A small image captioner, trained from scratch: decoder layers 6, decoder activation relu.
Rows from block 2 of the text decoder, named by matrix and row number. Each number is 128 + 32 x the weight over its row's rms, rounded and kept within 0 to 255. All counts start at 0. After the name is the row's rms in percent of the matrix's.
# v: cross-attention value (decoder.blocks.2.cross_attn.v.weight, 192x256), inputs 192-255
v.17 104 [115 136  91 105  94  99 108 117 161 117 161 145 134 145 126 133 134 152 168  94 175 141 101 147 152 125 165 149  60 129  77 101 121 121 141  64 186 119 122 134 115 142 113 174 184 152  78 162 124 120 147 102 161 123 123 136 124 158 134 109 140 136 127  99]
v.18 098 [172 116 121 129 198 124 132 178 102 203 177  94  96 158  66  99 189 163 123  92 184 156 151 140  88 120 185 142 126 139  92 118 145 136 128 165  92 139  96 105 122 195 120 152 134 122 143 153 149 131 134 152 153 194 116  81 146 116 153  87 176 162 138 148]
v.19 100 [136 158 154  90 136 168  73 144  44 166 142  63 122 139  66 145 130 151 143 148 183 162 122  99 207 165 128  79 105  68 141  93  89 172 111 125 141 114 113 122  94  79 119 100 162  98 125 139 140 134 164 125 146 120 143 143 159  94 149 156 162  84 147  90]
v.20 101 [109 175  77 141 151 121 128 114 164  90  97 130 142 145 158 135  60 142 123 191 137 131 107 133 104 147 150 131 184  68 159 130 148 138  92 100 144 172 128 193 101  82 128 129 103 163 103 187 165 107 141 167 114 114 155  87 130 159 107 108 146 191 187  78]
v.21 098 [163 123 145 121 140 150 115 153  93 117 119 132 153 119 169 147 110 124 130 158 122 174 122 178 167 124 174 152 140 137  76  48 126 121 191  99 101 146  88 121 138 118 163 107  96 141 113 115  74 163 145 153 150 147 101 137 163 165 150  87 146 157 145 195]
v.22 097 [185 124  95 110 133 109 120 193 139 155 121 177 101 167 131 142 113  49 124 127 191 104 139  92 165 117 124 117  97 153  68 111  91 122  98 168 120 140 121 176 134 143  95 146 151 136  46 114 110 158 127 143 191 150 146 133 105 129 120 157 109 111 118 151]
v.23 094 [100 125 115 163 150 141  83 114 119 134  96 175 118 162  89  66  87 105 201 121 127  97 175 126 132 141 114 165 142  99 109 141  51 129  79 153 160 110 101 140 104 112  85 119  94 165 144 130 145 121 144  85 105 115 130 222 122  78 156 185  93 153 177  79]
v.24 105 [101 141 101 136 190 154 114 154  95  65  82 185 109  82 154 117 174 191 159 160 141 140 111  99 112 147  94 125 147  72 118 159  83 145 120 132 116 128 129  67 182 155 136  79 118 151 120 143 195 151 124  82 101 165  77 109 138 131 117  81 121 133  89  90]
v.25 091 [153 121 177 179  86  97 127 138 124 100 148 100 118  64 145 195  73  92 130 131 178 166 142 158 148 136 128 162  60  83 139 133 168 189 106 127 100 113 112 141 136 148 111 118  82 118 123 169 167 149 126 166 114 136 118 105  86 101 138  82 150 129 121 146]
v.26 099 [ 89  83 134 174 110 113 128 101 199  92 151 125 131 113 196 119 165  90 111  93 100 126 143  50 181 144 111 158 115 141 174 168 145  96 103 210 156 134  93 155 145 103 158 135 159 113 141 201 103 163 180 166 147  85 143  95  86 140 152 119 129 126 132 114]
v.27 106 [ 79 103 115 115  89 163 119 115 113 103 185  81 117 149 112 108  79 151  90 177 116 120 144 126 101 140  95 113 106 181 103 144 108 126 121 142  92  98  77 200 144 112  76 118  96 125 130  75  75 114 145 137 168  94 165  96 177 131  87 167  99 129 112  96]
v.28 092 [ 82 175  93 103 125 129 115 118  34 119 133 184 105 116 107 111 166 148 155 130 114 111 161 104 137 122 119 160 141 155 134 138 155 145  80  61  47 110 188 157 112  71 154 158 115 122 114 149 128 128 224 100 152 113 168 127 143 183 134 127 130 154  88 172]
v.29 099 [ 82  95  91 126  97  41 161  56 178 143 128  76 125 132 157 125 140 139 143 135 119 179 141 197 137 131 110 139 151  99  73 105  78 184 130 170  75 153 133 135 118 101 154 143 205 175 125 114  93  88 119  68 117 108 117 143 184 166 138 129  78  81 102 133]
v.30 098 [117 189 221 165 109 123 106 120 159 171  93 130 140 144 138 165  73  60 105  82 135 174 115 143  99  63 103  48 122 139  97 130 149 153 102 136 103 126 157 110  71 122 143 123 125 123  80 142  93 109 109 142 116 146 148 110 154  86 132 135 136 159 107 167]
v.31 097 [108 145 110  59 135 154  75 159 132 111 118 101 159 131 107 185  97 110  80 109 118 114 138 118 130  85 147 172 110 168 111 134 110 150 151 145 123 100 205 138 137 150 101 115  97  91  78 173 143 113 150 173  98 113 162 104 139 133 167  58 115 159  78  86]
v.32 099 [155 131 138  77 102 163 128  79 164  90 125 157 112 129  56  73  74 149 127 137  94 173  37 141 126  79 146 135  95 163  65 130 101 108 100 108 118  75 136 125 166 142 163 128 141 109 160 126 172 123 166  81 172  64 146 164 180  29 104  95 148 120  84 134]
v.33 097 [141 148 118 199 118 123 194 179 132  82  88 140 185 141  88 137 110 121 120  97 150 152  97 117 107 109 176 138 136  92  53 109 128 135 140 122 114  98  96 117 155  95 174 125 119 132 105 146 147 102 138 110 116 130 116 107 135 140 195 107 157 164 170  94]
v.34 104 [100 171 177 194 110 140 145 141 137 184 140 144 177 120 121  83 184 202 114 161 120 136 137 119 213 183 123 167 124 142  66 146 113 142  81 100 164  88 128 119 110 120 160 150 102 174 160  87 121 114 113 153  84 150  84 163 143 169 145 104 189 106 112 127]
v.35 094 [ 86 114 176 105 134 126 146 166 156 105  81 126 119 132 103  97 131 113 123  95 103 182 146 109 130 106  92 110  69 148 190 130 171 157 111 104 116  65 160 115 129 108 105 157 133  75 140 126  67  71 114 161 171  90 173 171  93 102 125 106  88 109 126 138]
v.36 096 [127 138 134 139 126 157 119 116 191 188  96 150  89  89 160 137 140  73 172 157 145 103 126  94 148 105 118 179 153 169  98 118  59 131 118 144 183  89 172 175  78 138  81 205 164  97  89 141 135 114 114 136 137 102  92 124 166 164 105 109  99 180 102  79]
v.37 094 [ 67 171 170  95 126 153 193 118  55 113 174 105 114 146 107 126 161 161 142 177 112 132 114 137 134 169 141  74 109 137 129 122 161  95 185 148 171 138 144 157 156 154 145 147 126 119  91 172 151 126 199 178 101  99 132 150 129 175 100  91  90 125 201  88]
v.38 108 [162 159 162 112 117 158 163 126 176 149 169 105 112 135  88 146 142 185 100 153 149 108  92 150  66 137  90 131 117 145 136 120 218 122 127  84 152 157 125 140 146 132 129 134 155 165  96 110  89 127 112 148 108 113 110 117  92 196  80 110  68 173 108 168]
v.39 091 [134 108 128 124 150  52 118  70 165 137 173 157 156 105 141  49 139 125 120 137  55 156 175 149 110 131 152 141 121 141 117 129 117 112 122 108 151 136 127 130  68 159 131 102 170 108 119 171 135  41 139 141 108 115 152 139  92 115  89 117 144  60 135 136]
v.40 104 [139 164  75  94 112  61  76 102 146 150 165 107  95 150 125 111  97 120 131 145 121 146 144 158 167 115 149 102 154 160 208 111 149 165 145 205 136 103 159  95 101 147 149 110 105 133 189 114 194 150 131 140 146 143 129 150 123  96 175  61  84 151 160 122]
v.41 104 [104 111 154  93 115  85 102 106 163 143 127 147 115 109 140 123 123  89 188 100  78 139 104  94 132 112 135 120  80  69 119  71 130 113 144 114 140 152 178 121 143 194 241 166  97 112 102 114 127 143 137 132 133 133 109 142 136 139  97  82 190  85 151  75]
v.42 099 [155 116  92 125 119 111 166  97 135 154 162  56 104 121 142 182 189 156 100 181 123 215 132 179 109 162 173 127 141 127 131  95  76 108 110 130 170 114  89 153 127  92 103 116 152 136 185 111 144  90 158  92 171 146 153  81 121 145 124 120 101 100 122 120]
v.43 100 [ 94 121 173 135 109 126 150 184 109 103 138 139 123 121  67 149  97  79  93  94 177 138 189 121 156  93 146 132 129 171 110 123 113 154 161 119 107 155 138  66 154 107 128 127 163  88  94 137 130 150 183  83 141 123  99 146 162 114 140  86 166 147 136 118]
v.44 098 [153 121 182 117 106 137 111 122 148 124 106 131  49 140 140 142 128 106  97  81 101  50 101 166  98 102 138 118 109 134 130 164 127 134 156 182 140  64 106 129 108 153 102 122 183 139  88 170 119 113 146 100 142 149 130 155  82  91 178 132 113 100 169 128]
v.45 102 [112 125 129 111 160  91 119 148 115 140 177 129  49 127 171 162 223 134 168 136 159 149  74  66 120 121 179 108 138 115 119 105  88 127 123  90 128 143 115 153 170 135 120 121 176 117 139 144 181 117 110  77  86  78 129 173 129 159 161 117 134 160 149 117]
v.46 101 [104 168 102 179  88 121 187 175  68 131 151 150 132 116 115 108 133 182 154 146 198 109 124 131  90 148 105  97 172 136  96 102 130 166 139  48 100 166 146  83 142 154 135 141 137 137 161 139 148 131 199 104 164  78  86  80 127 121 143 131 106  82 129 161]
v.47 103 [112 138 150 120 121 171 126 125 139 158  86 167  86 111 109 125 112 126 105 106 134 133 106  65 115  64 170 131 137 171 123  87 121 141 169 157  74 153 187 128 132 113 141 119 112 136 108  72  88 142 158 125 145  96  71 119  88 131 131 107 162 156 120 153]
v.48 093 [167  99 114 134 175 170 105 137 150  98 137 140 108 115 119 122 155  76 146  94  61  59 135 147 186 165 153 159 164 133 143 133 146 107 108 177 149 149 136 138 121  67 122  76 105 138 140 129  71 129  78 161 137 139 171 165  71 171 117 178 115 145 162 175]
v.49 103 [101 116  98 144 145 108 120 101  54 175 132  31 170  64  83 169 116 138 149  56  79 141 135 126 176 122 161  93  68 144 127 125 179  84 117 178 115  68  80 124 160 115 138 102 208 136  86 138 129 108  89  91 133 101 127 142 126 125 175  73 164  75 138 106]
v.50 106 [130 125 120 205 106 106 155 181 127 109 129 179 119  40 109 182 101  88 144 127 106 112 163  84 108 157 149 100 154 123 194 134 135  72 124 148  96  88 212 102  93  87  97 144 132 157 108 161  79 174 146 136 120 105 118  90 141 174  97 156 109 122 149 140]
v.51 096 [205 134 134 159 132 117  82 133 114 137 107 119 129 161 144 101 140 110 103 138 183 124 131  90 143 146 110 116 157  98 199  46 160 114 101 100  92 113 123 132 158 103  86 158 170 132  82 144 111 183 115 132 135 128 136 154  60 140 145 124 124 110 118 109]
v.52 095 [134  86 115 128 112  85 138 108 155 106 144 147 126 150 131 170 222 133 122 127 160 135 189 107 106 155 108  82 137 143 116 183  98  90 137 157 106 113 111 198 142 160 120 101 183  65 119  63 151 103  72 117 161 165  93 173  59 162 144 141 177  88  83 119]
v.53 100 [136 193 103 153 187 162 140 140  92 140 137 133 167 161 145 125  73 157  80 153  91  94 148 119  99 183 127 194  94  60 120 125 151  84 127  92 156 143 149 125 115  97 167  81 130 159 171 113 140 121 128  61  83 133 176  88 143 143 171  94 126 109  79 101]
v.54 098 [121 113 126 108 126 131 119 109 108 102 166 198 100 104 134 185 160 105 164 201 191 108 104 131 125 111 116  72  86 126 169 161 129 125 154 145 119 152  96  80  85 109 118 106 103  95  93 117 163 160 128 165 157 137 181 166 104  93 115 148 101 118 127 120]
v.55 101 [ 91 173 150 136 131 201  98 129 153  78 113 181 112  95 170  98 125 168  88 174 164 146 126  38 119 205 131 158 143 185 156 122 121 105 154 142 162 130 185 152 100  93  84 125 136 113 168 105  71 143 131  89 136 105  59 124 123 131 120 121 136 122 117 119]
v.56 100 [149 158 114  92 193 189 126 157 122  82 123  85 167 191 169 147 116 164 174  97 120 179 137  80 110 103 142 150 130 174 135 100 165 140 122  77 103 133 140 117  58 121 144 129 119 130  80 108 177 107 111 110 136 155  98 154 102 164 166  56 106 124 142 117]
v.57 104 [126 142 112 161  71 130  69 128  95 150 152 122 123  79 176 127 140 113 115 110 132 158 111 150 107 127  86 106 100 122 124 158 117 145 144 141 170 146  98 164  69 113 142 140 147 123  70 141 148 110 137 139 117 124 146 109 152 188 113 144 103 117 128 140]
v.58 108 [ 88 124 172 142 188 162 155  79 128 169 121  94 136 111  91  95 136 188 160 108 138 107  98 149 205  90 121 187 116 198 148 133 133 126 178  94 161 132 123 198 116  63 167 141 135 170 101  89 109 171 173 122  98 179 158 127 121 136 141 134 115 103 168  96]
v.59 096 [173  67 109  87  89 187 149 156 123  70 101 132 120 150 152 112  87 165 120  84 121 107 126  88 148 114 107  78 165  53  83 119 110 125 173 165 142 125 185 175  88 144 141 104 194 101 137 165 179 113 155 114  84 144 129  86 161 139 104  86 114 135 129  84]
v.60 097 [ 69 146 152  97 146  94 104  90  59 127 112 104  90 154 124  84 191 140 162  82 122 112 122 111  95 151 134  72 134 106 161 152  81 148 193  97  88 167 130  79 137  68 186 119 151  74 122 160 113  77 121 131 136 190 105  44  95 135 152 116  86  91 135 161]
v.61 099 [138 104 130 164 156 151 113 101 156  92 150  78 165 133 143 151  84 138 111 111  87 218 182 176 144 120  56 135 134  87 187  56 110 130 110 144 167 144 103 151 112 104 117 123 130 133 140 133  84 124 110 125 107 103 117 134 131 183  98 133 102 125 144 105]
v.62 100 [104 149 134 150 137 119  96 158 152 103  58 143 162 153  89 191 152  42 156 150 137 169  96 171 106 142 105 143  84  83 118 111 133 105 134 130 120 118 144 145 177 139 108 112  92 125 162 128 171 146  84 107 156  85 124 127 139 220 102 140 113 102 101  66]
v.63 099 [ 80 118 140 115  65 193 133  98  43 189 148  75 108 124 127 181  92 200 156 107  86 146  77 170 110 210 131 149 172 144  48 122 137 133 168  93 127  54 133 144 112 134  99 139 100 109 132 127 147 144 113 154 119 118 134 101 161 161 128 156  89  83 135  97]
v.64 097 [121 138 135 169 147 107  90 161 132 176 114 156 137 115 112 130  97  87  91  91 111  91 143  91  89 102 157  84 143 182 139 132 154 121 101  80 117 110 111 113 135 146  88 133 155 148 172 136 160 120 158 168 126  66 144 117 166 122 109 110 204 104 175 130]
v.65 095 [209 100 111 175  69 114 124 100 131  65  78 127 122 150 114 105 104 127 111 177  82  98 114  96 147 144  93 199  84 113 174 157 157  71 113 156 133 202 163 120 131 196 111  90 137 103  94 108 168 153 202 162  88 115 108 105 146 132 149 152  91 111 174 110]
v.66 100 [126  94 169 184 185 138 145 129 148  43 143 143 137 117  72 123 106 112  77 182 100 105 213 114 149 140 142 188 133 117 119 196 100 149 128  92 116  69 103  95 153 128  85  86 124 147 112 149 106 100  99  91 182 117 107 144 162 128 160 136  96 132 182 158]
v.67 098 [104 165 100  89 100  91 109 115 101 100 124  94  84 112 138 142 125 151 162 193 124 126  81 134 192  90 129 125 115 127 128  91 127  87 122 153  61 115 186  88  85 150 157 131  93 109 103  88 104 184  97 121 117 139 140 133 158 116  91 154 103  92 181  80]
v.68 106 [165 190 105 116 109 104  90 166 106 152 136 141  60 139 120 141 179 114 140  86 141  81 128 153 129 150  33 175 115 109  95 128 122  91 120 118 144 225 164 126  97 123 108  54 121 114 113 151 152 135 101 155 128 107 116 135  83 170 114 132 109 131 129 182]
v.69 103 [170 119  73 139 149 204 117 152  99  87 127  75  91 151  18 123 110 129 104  89 115 111 124 110  80 163 102 141  77 155  83 131 131  87  47 180 127 142  95  94 131 108 150 115 163 157 153 134 135 109 151 163 160 146 106 105  96 184 107  98 157  98 109 114]
v.70 099 [130 118 131 114 142 129 165 120 173  80 153 114 182 138 190  88 162  82 114 189 142 153 125 125 141 136 158 122 128 168  84 165 105 115 102 127 174 150  96 134  98 137 129 142  56 121  98 119 184 152 140  71 178 119  77  41 138 114 169 124 131 165 137  69]
v.71 097 [ 96 140  89 160 138 129 137  49  72 163 148 157 130 100 155 120  99  88 109 103 139 122 125 132 133 114 154 147 140  84 145 145 127 108  75 113  95 136  88 153  90 121 155 175 178  80  86  98 126  87  40 144 132 174 148 122 119 102 136  97 108 151 100 119]
v.72 099 [128 116  86 166 124 171 116 105 172 171 183  63  92 132 146 168 143 200  57 117 172 108  86  77 146 133 148 149  89  77 174 179 160 170 133 115 131 133 121 136 224 181 148 174  99 133 105 127 117 192 142 148  97 123 128 116 144 144  85 129  92  99  94  96]
v.73 093 [195 148 104  99 125 153  83  78 198  74 148 114 175 145  98 129 158 139  70 135 114 121 182 124 164 102 163 129 108 178 106 126 107 144 137 112 167  43  89 126 108 140 129 106 129 107 156  91 107 118  88 175 139 186 115 165 172 105 123  91 130 138 118 100]
v.74 098 [113 132 136 118  98 129 156 116 151 182  80 195 118 159 129  80  82 179 114 148 160 136  91 148  79 158 130 126 155  54  94 135 149 163 191 204  95  47 128 140 112  97 194 146 167 174 122  81 115 105 141 158 135 123 110 187 109  57 116 157 147 109  77 170]
v.75 097 [114  91 141 140  79 142  99 133  88 145  94 200 104 133 100 163 126 125 143 113 136 116 131 123 187 129 118 133 117  59 120  99 152 125  92 121 101  86 156 142 133 112 177 106 111 115  84 121 118 142 141  95 183 131 134 124 169 118 130 101 117 120 102 118]
v.76 097 [114  77 133  98 106 184  90 165 164 163 130 157 160 177 155 170 107  95 152 136 138 121 169  72 115 147 164  82  66  56 161 138 118 129 113 155 138 134 113 149 108 149 135 155 160 190 105  79 170 133 122 132 134 129 111 153  37  93  73 111 123  91 113  92]
v.77 098 [157 151 199  98  90  90 157 169 161 104 148 128 165 115 161 132  99  85 174 142 145 126  91 110  92  98 171 130 201 197 201 128 103 133 131 146 118 124 102 118 163 117  95 151 161 142 132 106 143  98 160 122 126  97 165 131 175 187 160 136 119 132 162 111]
v.78 098 [124  72 122 144 132 129 160 139  98 123 114 173 119 147 123 132  94 105 126 166 142 143 127 125 127 115 129 146 130 108 166 128 190 144  96 174 133  63  79 125  96  98 136 163 170 133  91 119 142  82 118 135 132 157  79 169 157 125  87 192 121 104 121 106]
v.79 094 [191 167 174 142 164 143 115 132 136 164  61 183 139 125 214 157  95 126  90 138 124 151 125 156 139 160 100  96 160 109 115  74 134 211 128 129  59 151 163 153  76 116  92  81  55 167  91 131 155 137 154  72 143 170 124 106  68 116 139 115 132 176 116 179]
v.80 104 [145 153  53  95  78 109  87 116 183 154 136 155 131 167  99 129 203 141 122  81 118 149 119 112 142 141 120 156 146 154  19  94 139 146 139 147 114 155  85 184 161  65 118  93 168  81 124 218 117 148 121 115  77 111 141  73 107 121 149 153  84 121 149  96]
v.81 106 [146 172 152 151 110 105 195 210 118 129  77 142 126 181 193 134 133 155  91 126 163 156 169 138  83 208 118 133 159 137 122  97  96  76 125 135 144 156  90 134 184 121 204 111  80 106 102 122 162 118  91 110 105  99 122 129 160 139  71 106 133  64 179 140]
v.82 100 [138 113  92 135 136 170 134 104 172 113 107 101 149 151 112 170 160 184 142  68 109  98 135 122 121 122 120 134 167 136 172 160 130  92 167 114 135 144 161 153 100 138  90 108 105 111 111  90 163 137  62 102 135 133 125 135 107 170  72 113 125 128  82 114]
v.83 108 [ 86 161 170 111 158 169 118 124 147 166  78 145 150 131 125 152 108  95 177 130 167 131 142 158  71 163 116 127 140 134 129 128 141 113  81  92 138  34 114 117 121  92  79  96 157 186 179 152 111 128  79 127 142 120 119  88  44  93 131  76 163 169 147  51]
v.84 097 [ 86  80 160 157 107 110 122 153  95 134 143 105 103  64 134 170 178  88  93 101 166 102 144  98  38 140  99  90  70 103 116  77 166 145 127 170  85 157 137 144  76  96 143 140  99 139 119 152 129 112 155  94 135 148 125 178 134 139 131 175 146 104 143  76]
v.85 100 [123 171 195 143 109 188 167 149 171 109  88 134 100 140 176  99 144 125 217 146 127 114 107 175  93 182  95  41 161 148 137 217 161 154 146  87 131  96 107 139 103 126 122 131 134 129  97  83 137 127 131  96  98 112 138 140 121 201 129 136 149 109 144 122]
v.86 096 [152 116 132 109 105  81 106 148 126  92 122 118 148 152 121 144 167  72 168 148  91 209 118 111  90  98 102 121  88 162 158 168 124 156 181 137 107  75  69 115 130 181  79  87 154 170 117 121 106 111 118 126  74 143  85 161 177  98 134  70 127 102 142 160]
v.87 101 [172 142 117  88 197 105 111 117 130  68 128 136 105 117  92 174 124 124 114 111 117 119 100  74 169 138 113 123 129 138 130 131  33  80 103 144 117 114 158 172 155 145 164 144 130 165  71 170  80 103 156 134  98 115  98 145 102 152 142 162 153 168  51  66]
v.88 104 [208 123 112 195 173 194 161 136 140 122 122 122 143  77  61 166 123 193 130 186  80 123 134  97  83 114 110  99 148 136 133 156  85  92 107 174 136 139 107 162  79 111 142 128 122 161 155 179  81 158 142 118 110 144 117 155 114 116  75 178  96 147 111 144]
v.89 104 [ 79 100 112 144  99 142 140 167 140 104 148 103 140 117 159 177 128  72 181 191 124 163 107 115  54 137 111 105 178 135 190 191 133 117 106 141 140 101  77 184 107 122 186 118 120 144 161  89 169 170 129  90 122 111 114 146 157 154  68 126  95 150 185 153]
v.90 102 [102 123 141 193 167 105 109 137 120 122 157 134 151 132 176 148 126 139 109 139 125 117 150 153 108 151 141  46 164 127 168 115 124 159 166  94 146 125 166 118 153 116 106 133 112 102  83 137 183 186 117 155 104 133 113 137 145 159 146  73 162 127 186  90]
v.91 102 [148  83  70 141  93 130 165 176 168 117 160 109  96 148 133 121 156 134 144 143 109 128 117 104 124  94  98  93  93 123 133 146 128 190 110 111  96 166 147 142 126 167 121  94  77 183 132 132 133  98 119 125  90 127 121 174 140 101 114 147  97 124 162 138]
v.92 097 [159 118 115  58 106 152 139 119 151 139 133 151  63 161 153  73 152  97 150 107 141 104 132 110  83 122 148  72 124 106 133  49 120 117  64 146 137  91 132 161 120  63 140 134 118 138 144 130 128 113 231 149  89 153 143 150 115 134  62 153 164 176 127  96]
v.93 105 [131 161 113 176 144 147 115 168 128 154 151 123 107  97 165 107 139  83  83 101  59 142  93 205 180 146 142 133 213 104 128 143 103 153  77 206 125 115 130 141 144 171 106  90 148  98 102 116 122 156 161 156 113 130 174 146 168 157 113 157 158 192 108  87]
v.94 105 [ 73  94 148 116 136 131 127  51  92 155 180 123 127 126 109 168 141 132 195 175 114 121  94 147  92 114 133 187 180  99 116  69 177  41 185 108 137 184 222 115  97 173 190 181 154 138  60 183 115  87 135 135 149 109 129 138 120 112 136 118 148 117 175 117]
v.95 115 [138 189  97  88  94  94 119 141 107 127 148  93  84  82  76 120 214  38 116  52 140 115 131 102 130 108  97 136  91 119 116  59 153 111  95 148  77 171 120 153 170  85 196 131  57 125 118 170  62 102 149 187 152 169 192 126  81 165 151  88 176 145 101 138]
v.96 099 [136 115  92 145 151 160 138  96  94 102 174 114 215 122 163 156 152 133 108 145 122 110 120  64 130 105 124 149 129 125 158  87 132 117 114 138  90  81 107 127 115 111 175 129  66  89  72 103  97 139 151 145  85 163 157 149 109 144 103 135 103 148 130  98]
v.97 101 [126 111 103 146 131  98 144 179 182  91 138 104  95 167  96 182 101  42 103 151 151 159 173 152 113  89  69 128 161 128 104 127 123 153 154 115 193 124 156 158 102 183 101 139  99 159 170 170 163 154 141 164 124 209 113 148  93 138 132 166 154 107 131 164]
v.98 100 [158  94 154 124 126 152  85 150 140 162 113 134 119 101 163  64 117 147 115  87 167 105  89 100 149  48 129 152 158 213 157 165 132  88 156 109 143 146 166 114  73 162 142  90 155 109 145 125 162 166 131 173 134 112  95 105 122 108 126 149 131 159 127 127]
v.99 103 [120 167 100 123 159 109 148 128 118 123 177 115 138 166 186 160 189 135  58 121 100 119 124 131 223 170 159 150 135 166 111  88 159 107 128 171 100 126  60 105 167 110 126 149 159 116 157  97 147 102 125 103 123 175 130 119 110 138  87 104 143 150 134 192]
v.100 103 [152 125 122 113 116 110 197 122 139 105 100 103 144 174 115 142  82 156 152 162  79  88 214  97 141 120 149 112 153  91 114 120 112 122  68 112 162 112 171 135  79  67 169 146 111  91 124 115 160 150 164 125 105 141 128 126  80  66 103 159 101  93 153 177]
v.101 101 [152 134  52 118 181 103 187 200 136  88 118 119 123 153 115  62 145 114 147  88 103  71 116 110 112 169 155  82 179 105 139 140 106 113 138 151 128 190 148 114 212  72  56 126  87 112  83 129 145 176 132  99 155 112 143 120 114 139 110 166 193 124 127 127]
v.102 101 [154 161 171 192 157 101  93 162  89 101 135 132  54 118 130 134 179 178 113 155 152 128 131 162  81 119 106 168 124 122 111 167 150 132 145  57  93 124 147 152 146 172 208 173 111 104 139 136 104  96 116  92  88 139  80 187 166 160 138 126 104  78 130 130]
v.103 100 [123  59 153 124  76 167 135 152 132 174 146 159 143 107 165 119 117 142 160  82  77 156 157 178  75 129 103  82 151 112  78 137 173 119  85  82  84 115  97 111 158  88 111 137 120 130 147 146 119 184 134 123 113 115 123 106 139 142 188 169 143  96 184 183]
v.104 095 [155 142  85 120 118  82 127 177 165 159  80 121 126 169 162 138 147 157  95 112 117 182 124 126 148 136 132 169  82  96 150 151  64 162 176 103  77 108  96 162 155 150 128 177 131 147 104  83 128 124 183 125 109 137 153 134 147 161 111 113 124  78 129 141]
v.105 104 [140 138  99  99 104 131 146  83  79 131 127  65 162 108 181 136 131  29 120 146 109 159 108 100 113 185 107 160 132 149 129 154 171 153 196  86 101  80 128  98 145  95 163 144  55 132 120 173 161 146  96 119 159 150  47 112  67 179 125 151 113  79  78 172]
v.106 102 [ 90  77 145 187 157 125  71  83 113 154 141  96 149 106  99 130 130  98 151 151 134 103  60  99  98  94 152 110 131  98 160  91 162  93  92 113 140 128 127 136 143 129 129 169 142  91 165 157 122 143 122 155 184 133 110 131  94 107 147 119 143 113 172  71]
v.107 103 [128 166 136 105 117  59 164 138 180 119 114  86  93 117 135 122 107 175 134 105 101 178 168 152 162 128 156 166  95 124 167 176 107 193 126 147 122 158 145 135 176 140  73 128 111 113 140 143 107 153 122 129 156 119 152  69 105 145 143 133 118  88  93 114]
v.108 095 [ 84 134 182 187 133 127 139 210 146 128 118 100 171  79  94 146 142  50 212 124  88 116 166 104 132  94 122  54 155 170 162 152 172 188 103 117 139 138 164 105 102 126 168 141 139 157 160 148 131 169 130 179 113  97 106 146  96 114 107 145 138 161 158 149]
v.109 094 [194 133 102 160 149 106  83 130 137 136 150 120 113  96 105 115 127 121 139 117 134 123 160 159 134 167 125  93 164 127  94  89 158 110 171 134 115 159 126 108 156 159 148 126 196 180 132  98  98 149  82 128 153 152 178  76 177 103 122 110 141 133  48 127]
v.110 097 [125 124 123 132 121 153 139 114 108 147 141 105 117 146 182 110 126  89  95 116 127 105 173 136 172  95 146 115 103 102 182 155  73  78  81 152 161 101 110 151 124  60 163 150 126  55 136 133 100 105 122 115 143 124 107 125  76  74 111 109 168  86 147 156]
v.111 096 [161 105 173 127 108 113 174 144 132 122  98 122  90 192 156 127 111 136 154 126 180 126 164 211 122 161  98 118 178 101 113 142 115 134 161 157 154 161  84 100  89 104 112 122 156  83 174 109 141 149  62 166 143  58 136  63 116 166 160 149 160 134  97 124]
v.112 098 [ 82 140 114 151 113 132 138 118 132 106 180 124 166 158 160 150 114 114 177 159 138 134 111 160  75 149  91 179  97  97 210 151  89 155  81 107 171 110 120  93 108 108 101 119  93  95 108 134 113 138 129 131 117  66  33 132 124 160 145 110 107 153 156 144]
v.113 107 [190 128 115 174 134  59  79 109 153 113 128 114 123 119  49 120 129 101 120 124 118  93 136 109 146 115  56  81  98 151 163 165  82 155 109 164 129 186 146 106 157 153 124 105 121  85 101 141 135 156 128 112 152 116  74 155 121  99 176 220  61 126 103 147]
v.114 104 [ 96 138 154 160 107 124 152 110 107 123 130  35  97 129 124 149 118 145 123  63 148 130 123 135 110 152 166 164 168 138 134  84 117  83 121 156  90 118 135 116 136 175 169  93 109 149 153 129 180  82 115  64 149 142 104  98 111 151 154 128 166 179 189 113]
v.115 101 [160 131 130  75 123 155 119 129 155 111 138  85 105 114 172 143 102 148 205 126  92 113 156  98 103 119 114 112 175  88 141 172 161 122 144 129 134  96 131 118 171  83 145 128 121 169 131 161 134 154 127 128 117  54 149  98 153 146 107 127  90 153  94 115]
v.116 105 [158 127 180 105 184 171 118 170 117 130 120 107 103 159 180 111 113 145 147 144  66 139 121 144  91 107 155 119  97 127 135 200 124 113 158 106  57  68 126 130  55 119 106 126 113 106 120  55 163 171  89 121 110 174 111 152 138 172 129 152 143 117 142 163]
v.117 109 [130 190 163  90 138 134 150 149 165 178 122 162 119 174 134 168 128 140 137 114 129 169 154 160 103 165  90 195 109 106 139  93 128 142 154 102 175 131 114 105 113  98 127  93 153 134 169 119 118 110 187 121  73  97 142 128 102 101 167  95 186  94 108 124]
v.118 092 [132  99 159 117 104 127 142  86 151 143 130 115 100 172 106 152  76 173 142 134  79 128 179 134 166 194  82 100  48  97 112  98 106 122 131 132 116  69 145 109 127 166 171  38 112 165  58 144 130 118 147 131 113 159 171 173 167 129 168 121 109 161 100 123]
v.119 096 [187 121  88 104 125 103 126 188 114 108 168 110 109 141 164 143 138 114  92 161 177 145  66 155 128 127 114 135 139  96 180 116  85 113 131 191  81 136  87 152  70 147 102 164 131 158 225 108 126 104  90 143 142 101 158 112  84 122 154 161 151 155 100 129]
v.120 104 [135 161 184 148 138 161 123 155 141  99 172 143 132 105 133 137 150 192 160 158  67 164 153 120 134 140 168 130  96  96 188  91  99 114 142 131 163  81 127 208  65 158 113 140 145 133 118 131  57 150 136  95 111 137 159 137 146  88 175 118 125 188 155 104]
v.121 100 [143 121 195 167  53 126 131 105 153 138 141  95 170 160 142 186 105 100 110 110  93 131  90 137 155 150 130  96 189 120 110 132 150 130  76 146 103  85 140 159 172 129 161 130 143  98 112 184 121 105 102 112  86 146 111 121 155 116 104 167 161 216  94 172]
v.122 105 [138 129 139 103 155 157  93 134 159 153  90 112 142 115 154  90 125 159 147 158 134 140 113 140  80 132 188  72 130 104 111 186 131 124 126 133 118 184 124 173 109  74 147 126 144  63 110 131  96 179 169 153 106  90  39  66 121 106 144  52  50 115 118 173]